A small image classifier, trained from scratch.
Model: norm rmsnorm, layers 14.
Training: 11300 steps, batches of 128.
Data: trained on streak pictures of flow and ridge fields, 97500 training examples, 14.8 epochs.
Rows from block 11 of a small image classifier, named by matrix and row number. Rows with one number belong to one neuron. Each number is 500 + 50 x the weight over its row's rms, rounded and kept within 0 to 999. All counts start at 0. Numbers have three digits each.
After each neuron's rows are labels from the 100 images, of 14976, where the neuron reaches its highest value: "responds to" is what is common among them; "colour at peak" is the nearest of a few named colours to the mean colour under the peak. Only what is clearly more common there than usual is listed. The data: streak pictures of flow and ridge fields.
# fc1: MLP up (model.blocks.11.mlp.fc1.weight, 768x192), inputs 0-95
# fc2: MLP down (model.blocks.11.mlp.fc2.weight, 192x768, transposed), outputs 0-95

fc1.387:484437501461550553499492524503481474480417414534509540456484488550529542524509549481476490470501427581541570560557471458494487529524563497531591544513525533466464532524348532534499489538658439488598486486515446552419465498540542406487468493501470419471501473462528509560445511468506553467
fc2.387:548547487474449548476494515519450486485512569519490637496567408447564397482546494533557422572475485441549449492534547510541464415518497553544546436572484443459517446473572370500499484515398587433451562425484531507554549603506411608500520502452489483461559484484550495555534434439473530551
responds to: fine streaks; turbulent; spiral
colour at peak: white

fc1.451:480481569445591507566456523543549496503538562443475479525476537486549534610462534402467505421557457415463485431491430488504592478471562484456523532489498600537561469427444534532471497505500615559596608555379546447508491485510398525446406426473489579592539532514530521504570556369411576564
fc2.451:545432485593502484463528509514476428535457540525504488541485511373477475502476512573513540567417542577483441380577464471510453508377457475507476495541436516508478581591543464523519555552586502504539550569527399542428469497502542455554500479525507595526505555544395564499589499549436412580
responds to: fine streaks
colour at peak: black

fc1.527:531430469452477547451523482521598434434552459507494507466425553480435511473403478599557438440657511567539457515479504494512471535486481480533650447504502583418546458496501461497538589510564341508516505532523568485472553444516534466555494582477573486519537445440550573509615488509494534510
fc2.527:542496499506530538408523486479490451556513601502546488513517448540571554569470495477491595505485595438486559523479499560528566521568482457545537467506528511475564408542424532528501476551495543480465477447578531506464554550443488490505529534592555548566467428456484452499578520604408543481
responds to: waves; parallel
colour at peak: black

fc1.3:426512565428428462564484540481470560576479481539463569496577484442483544481477511431513537461520481460423410421533575387471497574433477609511493542492418422512526518467458554560484543484579548555525465468509572459501572511495473466433544498466515546456510567480526488530512522471485533582
fc2.3:449451511506492465526468530484539510434535582459532545530531531497475429595467553550382608577528455562515391555574494504558431497528530501449491543513529552496550475509453529524474529440453500521572547480469507441487556566493428544458520513470476477507507481572509490451557483500488489480
responds to: whorl; high contrast
colour at peak: black; white

fc1.610:510423565483495477546605422480484443545443515501516489505551624516497506554528506468522528536487513461456461475553502534516470575515468493510440566495546469514551576425548491495567583519527524499536502593582467519387488535438600404464502507519497438486504513472528510494519491477406506460
fc2.610:514462518394520495488540519473517472493573560507552613505541547482529320581524495500484410570381517501394515424476549499520531503498556474562522548481406576494473500604522531522518473506479539575470469527545470448452517484532557515451433469517590551552441502510463498492517492483511584478
responds to: source
colour at peak: white

fc1.321:512505412497463488485472494458418436354463521489520512575512536532502440555439496571426522473612426490468421595447534438497572453473543492502465450454533518526527430491509503512493470513570438425595481448481452423554466531493505526413540502564430532533590562494480508483500389486466459494
fc2.321:581579525460538469425519484536484523472534507567595579530548530554559474552486449521621594538511511490506532449392487530485461428511584450482492496428505571477477446521507512384467451479527527547389479499516366461491558542553490568569501447425515546533417448599457552511457563491545565514
responds to: spiral
colour at peak: black

fc1.299:508456511555539491510455524600425554470500466459486490554569558452552468510483524413460463474484587474541544386515520441460585577476497527540453510398476477539472587622509536499435480550431484536434467421589462465523508522478448486586466523417461483486627596426511528525466510534473537581
fc2.299:475516494506612414449492472437530519457469531528476468463474484553478543498548503510488450554533495586433413492546399517556513435571530591507494561517409493456423421467441530417528454467491538458579551540458610507453553497503560521552585432484513508571528468547471480469441476451509502477
responds to: whorl
colour at peak: white

fc1.225:520515590468530514503468458561471418592511564488544478570514585479513565517527493526458568511474541647477494365510627486583495488532525439502549530494569526484557455547509499503564489406474519541497480530520563532470494456535574527437516381571449488534475457489526448494554522498627606443
fc2.225:481523439565543441517502450583483584545529469435529434517445469485464586487500477429569485489529458514518444507540463469460471500488494446383467441440517462477469544397619505505541533491506462505486480495500371531550430580563474463505530552465394501520521478502487543520481504493459461505
responds to: waves
colour at peak: black

fc1.82:522450456505531523455532525530495482494472392468541553573517499523551555635487486424421460445445494434509465546521490541436498502436415524491504627474490502442541527530553403464562401484598536442556507409450564629527481505469454499472461477570519435511482513512523447493514492501517586496
fc2.82:468551536449491456420512512469534524483517633448440496493539516440529428439524562486571550425526430586467488555496446466521498484509485530543464373427509482450514497592436529554579531570447458466492526485590427494517494506507571493537428577555557401480497512434442569502470523392467377523
responds to: source
colour at peak: black

fc1.737:504486535500430532512406533579488537508505499524504532581581543485537538490518518526568506584561479406467334419549554508439489529568477537627445483541403514638441520434409489553486506511518489504420502567491507584453425506513505494507523473442452425472570468439533515446513496465485472462
fc2.737:458477510488546465435530480379612493534496487521585347506445464439516511484476467503438529449406493542500589500569496491512513514562546456479488513455592465495509548559536518492538515501557467539608555490476462525474453475570531507480507418527502445574484514501585611522473479658397501484
responds to: spiral
colour at peak: black

fc1.511:477529431523470446438529440456500466610477530460511481540449513515488458526548576554424444531509477565505489483573464515603515500526543473531461488467580595498562532440432452523454461518586431446522513507431505524460566476512468476499508475436480472494524468523478524461455560560454656466
fc2.511:494494492495554435484477441612464467470491441451426577490449474546474555578495465431534520465555447502423392417533511458506507523434507512515557392491431569582513423519520536594494582535560503540493548473461455500524532509439593471394421510544449495465502487555529486496512479407575470477
responds to: waves; parallel
colour at peak: white

fc1.725:485479531554541514439475396403525572565509479384497463562531443483514494540509496551469607485518503450532497434599488526550572528431494546404443504509430490497570461349556436528497557495545519429519509524499468499430486475488608467487498499500431547485610537452444527522481460466484531484
fc2.725:520547529481522471452527545452564511508435525494538412502480515525478533543480483535469472545589522486430541507522528459501486477486485543540532484505450472494457427548504475481446445492534533516548588479457490509551513454439413523550506442540497590452467489375493562517465456503460532480
responds to: saddle
colour at peak: black

fc1.490:439425509451483432552568487385485506557564521575560532461538517565400483421472501549489473569580566506495481529450464504511398529522532489494531474486527563398571475514543514505473500503549499468547493408564486505466630488457575547432544520427516479563577496487546541443379533537503564456
fc2.490:463565521415507538560468503533584492435497561474534539582466502467564543562475546499506426485429460528532479582566455507509572453438538544531416486516394471467431423582462516503526470500531535520567434536535439452552536499589491435619493479488460566503453571529485461477517467526501448530
responds to: waves
colour at peak: white

fc1.452:451489488495483472546520510469394496470465438496510638469475498557618537440463492494490568456495498470443494492488506414493520512536568507543435510495613510458562491513476564561495462521460543443540479489559464486456481458484485425427503494502374487436547577530480541515569484402513493525
fc2.452:494489528535531495438519498377348447461488528515592395535512515491541531588472508468462507539524505565467572477558545483379490532449508461535509486462420476497495557561522406588524550543541445502470589485441520450547538447369555562557491494554559465409459438445552523497506500443483552539
responds to: parallel
colour at peak: white

fc1.204:496457577487544503496502550527477555444462495353599495475533467517431496541477483504504456503597587566604508457515543514552504430496558525482493508469564505525518527508485428446523548491537597373573491511470570571401416444349500386551502583478408470500577415548538493498480495515464551497
fc2.204:469457446493457404472568553512487517479509509573579559523485511453427466499517483561493607531502455424571450581483461447443559526499505526435526508497570468509408495527505568479531566517578442547509586484492535408516491520607468427469426523405482502423422417417512473526436499465588558467
responds to: turbulent
colour at peak: white

fc1.256:471585528561451507511543411444558546583564505534604510498426550585594595465548480488508582549565472486429541506450461555538486523522472472507477545468551498607473488479485517496459536557523462493540465527532401472577448514451482455587427506405525517405395587503487438521522590523510459479
fc2.256:501514534508503527531559483569503549476466516378488551503459441494538523547532478504582345551433551541466554462500562531595551528491540526449472548482374549478425489433404405431531496531545500488545549480519507465507479581453462559513454461478451536448568527504403441497454404482597505534
responds to: source
colour at peak: white

fc1.187:541470511539498487428460534574425535500540467512458596435419494575381453521460525513568510459580421520421445468489497598546524452466466563530441506523543550525429484506455396506510507533468481563473420482502663525528461372518526526535414482613541484465484456579488525461421467571553543578
fc2.187:530515464513503564458559508391481496481449564580536547441489552493440509637499487467418576519486536485588515462550545471431516479510502491470610454503520575495572557522460495454568515509611490485623522490505378502434481603505558540520463530515514534441544563425437556507522557493479343522
responds to: high contrast; source
colour at peak: black

fc1.554:469488579390462437451420453478473393526503518535500512471516507564520502498469520557547484535554468495443477555517497521496517550521487590487473589448551575448500481481586545479532497503571593524529480478476531494526580555515530489484428534490501389431522545547548537518394506462549523510
fc2.554:525441483505558578482413499510494531477467503448478612419473571497478387494564483591459419516355539473485472524573550546488512464504437415519453477522505432534455510537494446565506500464566520480430511419468604546526485545510437556550541497444450421532502536452456553467500413567576479472
responds to: fine streaks; spiral
colour at peak: white

fc1.738:538510499450530514452513485478462453524463548445458432546418466476445522576448516403439493542591469540609498549518619501499563579452382434544455583558498490511477492529503424432523560538444473517499499530437522541482445485490468595494491470573497429449525540501559401539500565504541546480
fc2.738:529637532485549549520573511467499466537526477545439617507494516459387461500493449506613524555516426421448533512509504566524484452528446539493581546526518544525444564438519534602527461513534520439493438446457477525486452602438519473440519481492417560591545543614532547511523531467495473565
responds to: high contrast
colour at peak: black

fc1.37:493513508505517498447563518570354612512570496550532562558482550568510553502540491556612528416471498569518502493580489459492519473523525505567447519454507576506427429562416547566411432513493462487530509514496514508532468471521571459388432518512456422533417549545476491585511507494559513520
fc2.37:517455511457451510541467439451402514512427496437478399456523528478446479550470485518408460513492556557486507392543544553447541522533498574554397537469460422508454592521505507508504523467420483519602517481491555444525440497529394635616536503562553483459533462442555508541444535547472493523
responds to: parallel; whorl
colour at peak: white

fc1.322:565498493500487485517563548441473490469506544557474408607508523577525449451534449529507525483475549600481496537490439460504440408518428490488443567493419454473574454541607406578580463513406501487487483503507529522440589523535514502544517575482399418422517524495491484494380471567522540522
fc2.322:487542517492494543563508535527430539513472475494433537437457480524531680512450481448520483548540447469546480428446523480526658509515508551522419398549570514463466611528525461491476518492520479451566543515396552511478541462539492456460517434504470540530466532613355547465546621468491489473
responds to: source
colour at peak: white

fc1.652:499511509460498476508538490562541531510496410517507512526494483564486476528495480457571460477577429546505463611522451471489480478499525436530591601487525596474576447375478563490502579460479583496568541515478634533549529460488475454439531493442489433478504477450497399535492551434551569467
fc2.652:514509491508491443484536484429566519484508526537460500519521496546497503446461527548407454565443496632472514398511452510590503553513471569504568557486522464602558463526604493483492456541561496476432432476476471476560411570521543513419490553480419492577472533502507592571564542552483447521
responds to: source
colour at peak: black

fc1.732:577465478490431507531504508473537516423590403498479500547517471573510421500446559492553441487608464497503441454513479550556480495410459469437504456490528590511521534418520467420483471478556487530512497529586667578521456450465569381515562396541446545477463478450512509511446501558539508389
fc2.732:510476534520478574510529480488466460456423459551458586533502512508484497546539501454426530568385525513485539489571497447494554447543452567423579611489562449523564536530454542553532565447496475492551490470461368523503576524428496555582480525494445434556537557465563489511477504436450425447
responds to: fine streaks
colour at peak: white

fc1.289:550488603405464441485502511557462518399525562510381611576560493551590459452597563535472517593558490524552498507528534506515425516470508461534550512352565498539479491454420529490448556522540562533489526550429428520491549467544467486499471518417478553563554463590514533508470515490508512482
fc2.289:458547498496539572500534529490435486528500491623525354535484468463431472508486552494483526477474420551452497487496465521481554509514507561517499470637518479479571525472500523495492505451473476423443533500513515487461446511495531478544452541554520570354467500369521564479567561454456507530
responds to: fine streaks; source
colour at peak: white

fc1.218:488464585507478502452436497533589434546461573551408434478540517561537497524513420398551496479527481544573545505460569421525584457422558414493547450541471490466365461528435502516470470444669588394498439549475549463388484478554567453561553509544495538516490506519435491446485537526486573437
fc2.218:443516458494482535548475514567415455472517450549543513456561555525520429578518529486421481479451454470448488404404505549564500569624504562488533502527461526462499560437581590473492543465434545506439519469488505521508498526365490539479551543414560455502536524481640509530475556436393423528
responds to: spiral
colour at peak: white

fc1.9:484520442521492578544470470415469502419550489433504602481531519537473522492488531483542466500525549506482609473508503470517466484468533429490476508571459515584507567561473520543471463400422498537471541550462525399452485416527408401506579459383338576490514541614427488473526513472489520479
fc2.9:512477490509476515510476495548630534519469538588516545451497499485497538531531535484550453404628434510487539548483482527496505454583503462431483506437475546530530501565365499556535552470500476544364522485509354535512547600488524472499512568513503517489549504428427623501590482407525408469
responds to: saddle
colour at peak: white

fc1.668:494534459400469496484494494473528516448518480476534493511541520551484465470443436442389458581464470527480446500418520372527445513467554342489487488482539605556499424468536477461447492535535588523521469571460393558568510503481534556565478496484523490575497401563538498447398453512485572515
fc2.668:451487539485526576559464531486579498537538403502625466532523535463507523572521453511486576470619461433579556593522523542516510468439488430505500515483524523546507453529495478488475521470532435487371490549598478483536468430619542451484526519470539449605502518516500482526586509523550471463
responds to: saddle
colour at peak: white

fc1.653:482464432516495492487578572550445475364518520558499507552551409548461501449490451581427486447450489513532454427538389426442515524492420502479472427506547530430559400527475465524515514422417432475495495444492474512544525582486484531467499534542435500503582552426409448464548455427504618507
fc2.653:518589511559559531469520487570482439560465427464479558566498555457490529455485505561525578512447486472548506430495602506559558513469519570464459446521512573499442523474576538494501541466507545516550441485511481468510465440395512555629541550510486455528471485470520553592534500384607530527
responds to: saddle
colour at peak: black

fc1.622:529533513413448593489490488492577479488490560466577526503489505449529405518482519461553490532505490526499490534441475494515548453473464516526504524574487465383536485430512407601529445567386617542481449462531398487570474420423485444529487564525449504606478561415444527565520549524518552569
fc2.622:447449482515480574494408456485608499477475471551525466487489536435470520487525492469538529542505558467487483521553475532550463499521451485549495419434494549420466479512503498415521526518576486511508549462484581491445467525603521520434542503525500580534404534656530402499568474476488478516
responds to: loop; parallel
colour at peak: black

fc1.721:484442497528556514525516512419464419477478482548528466500600544524518581488476477557501506455561580509550414458517483404485550486470490436464460531535542523525556377471408462541531481486525469492587475546466352445537513496451421563453554557538481535602558574462448489421426474491496568506
fc2.721:540476502503555447431491514474612538473482429493652518477476477512461400557431497466602585449494511482548418536531471529498485499478519601510477487485472504544498627588481477549463479511548475469453559509454321489557505473474492515498478525454548486535477473472554575540506462534611455465
responds to: spiral
colour at peak: black

fc1.702:459504534494496523406528407538447575452457554503485453408447570531483465425496492437482466490522478593525503493556513548524546562471536508449508499477441600583438464597465580537400568481578522455574461511460555499438498479504445409482491527465437487439483544471547444497500446517537523455
fc2.702:497582515464524467531538553534491529465476434570478612510490440497530419465512439472511521547587467445546530501556544518589473515470437459519455563443465459535552644553516394427457578532498448497446540429470521511598380553531541587542474564448509536489491494437473418540424510536485476497
responds to: waves
colour at peak: white

fc1.524:464550571428554454564505596446561500567458549483512555564483484500590492513591509518466584487486375446546515527429566509475479567504529456542477544489434571526525575458429469503478499609512557562632562568406555439520463571512501510537492525473458494485437499528466550525480460475491560537
fc2.524:487507503524463513459579506521538548559508451625479386479524527531577509440520526463470441496502533548458565489560542542547469453517413431409517546482427396470422533477459553452495590455474490526404449486492468503462566395417587524466509477485551500494522543459489547505485566579550537496
responds to: fine streaks; whorl; turbulent
colour at peak: white

fc1.4:454492534392510497543619483558421582431514520552478531494501538462510561424509532385489478511517543496571520450566523489483539486518556514507476535478497405492522543366559510541575598503481453542532482499432462512537509431499532501470516504526572425499435510403511529539580489532471536517
fc2.4:445487504482437448528498562505446501509520458523466571429498517473508468592505506475495501586555467495495463471482483453558435510528437368457480441458597519489452488567411536403516407549498475517551546489505478522505454532417385516533498489439446546481451502664454509489487499472433502527
responds to: source
colour at peak: white

fc1.521:511438509532612500504521512519437550579569499442559565480501443374490457476477503513514461445592461532502449544478492586489535477497574544480520487510558583506453459541437444483531554564398491448518462559512464457384516510490537526494514518405529558536467502542510535525462502530557522479
fc2.521:446489509503504456523448545487492570503535566509377492474524586498493644399489495476533489427580468582598559517588513569420538511473501534481472482458426462433522415515495542540473506558584492467454574550474460573547477498515499540446529500544512531491468478578529560456538446490527390469
responds to: spiral
colour at peak: white

fc1.330:450416500564539509533596555487441478467461448547470482527440485506530484477513495451584556482478525373508530506417573517490523501556482463546526518494584521449417377505525523520519477541509546458479515375384576470504570476484530530441577466485533556523540536424528488579505612514437650479
fc2.330:454571520486456392568479504453512449455509526519411465539440507460542442546506457544404434491544476534421483550559505520579513479476506471611367486523518390537640500507493492427491532450591494509584437513530492524494486537606412496526475551467516485515485504458534612483480506511568526546
responds to: fine streaks; turbulent
colour at peak: white

fc1.500:441451420495523474426548605505562512559451451466534513546468517506471558494523536495465480511461470497472536501568500517490501461500494536468528454538519588480493536411544459553607552485495554509558405562393492470520490523437497427391539492431514445453444569424473434571510449521443551538
fc2.500:527580479510434538479468454486550478448457518639469497413499485565489518487502496533438479509520426416482439496498513518468557518450504476513477463475471507517510506596502438479571533527506514434385532496607515570488510453562521527568470499469431464439428402520520533591443403455482441480
responds to: saddle
colour at peak: black

fc1.53:519446603387480478456435503447606556495519527538483428558471511452482393469483459563517589534507480505502544487612557528501531448505532514493473606504538574561501510525404502480456501587539472437501473520461466472470497534465552517418382457435491544570485484480514450534464500493450502490
fc2.53:581581460544508504568498483570413466503556485513512434533476483545550479517401508473417475559428529519478459500562480409546485495448486455589474431478504531498455511451509433548485528484470453505654531477585574447481478463465461470632513559523462492455573525543473489484556550572499581559
responds to: source; spiral
colour at peak: white

fc1.571:524559471488562438557587520494405545503459518470516473555531460509512576589390551450443578477481520436490426564516434482523557519494562542499518522488606542532489519470518426444476508505490546511514479576520400526529522461501505537470426501604633472523534461471449503460494482503460588502
fc2.571:481469533520508569575499485544460520508480408453540518467494513458495595561504546464493560437532575541572496439563544371477514601414447480573459467560517514503516626506447520465503434509531496459491553522567399487484553409553508513464484555442453533590482508549546504513569569460481386482
responds to: source
colour at peak: black

fc1.669:505431588461619560503565479540472471507527551461474472502490477608496536428576432497478481485429523509504513371572528391545558440436526538509411495469437620514583502537435469418493526518646571523485475555476441400565530489559433469519456410475556475506563468522541549561472502513582556396
fc2.669:486538514474540415526518516464587487523523436578525478510504466529503461542524548534425490495311519507471420471498467475513516503552499433520481547431458516523441461560560621493435566529506497459595492563589540500561539417459560559510513608498467497414511511397470442524488531499468460512
responds to: high contrast; source
colour at peak: black

fc1.16:396473435521455477435570518550549546366478517498566467433552528426529453515473543472507499511519530475516495443490507506490520507527573632428407529448466503573538568477500458546397551555427482461559496426485489523528474490458556483580524562578550583513428421500443482546470539509555578455
fc2.16:481553494362430468440475553437529546489404551522524454483491422448529442504492497585449510481438370605460480477553508490491507427452463404590492517477469507472411479494404578425467464522525449503461545554458463443466555584478451607369479593514519443522514439464561483475472560490474512532
responds to: saddle
colour at peak: black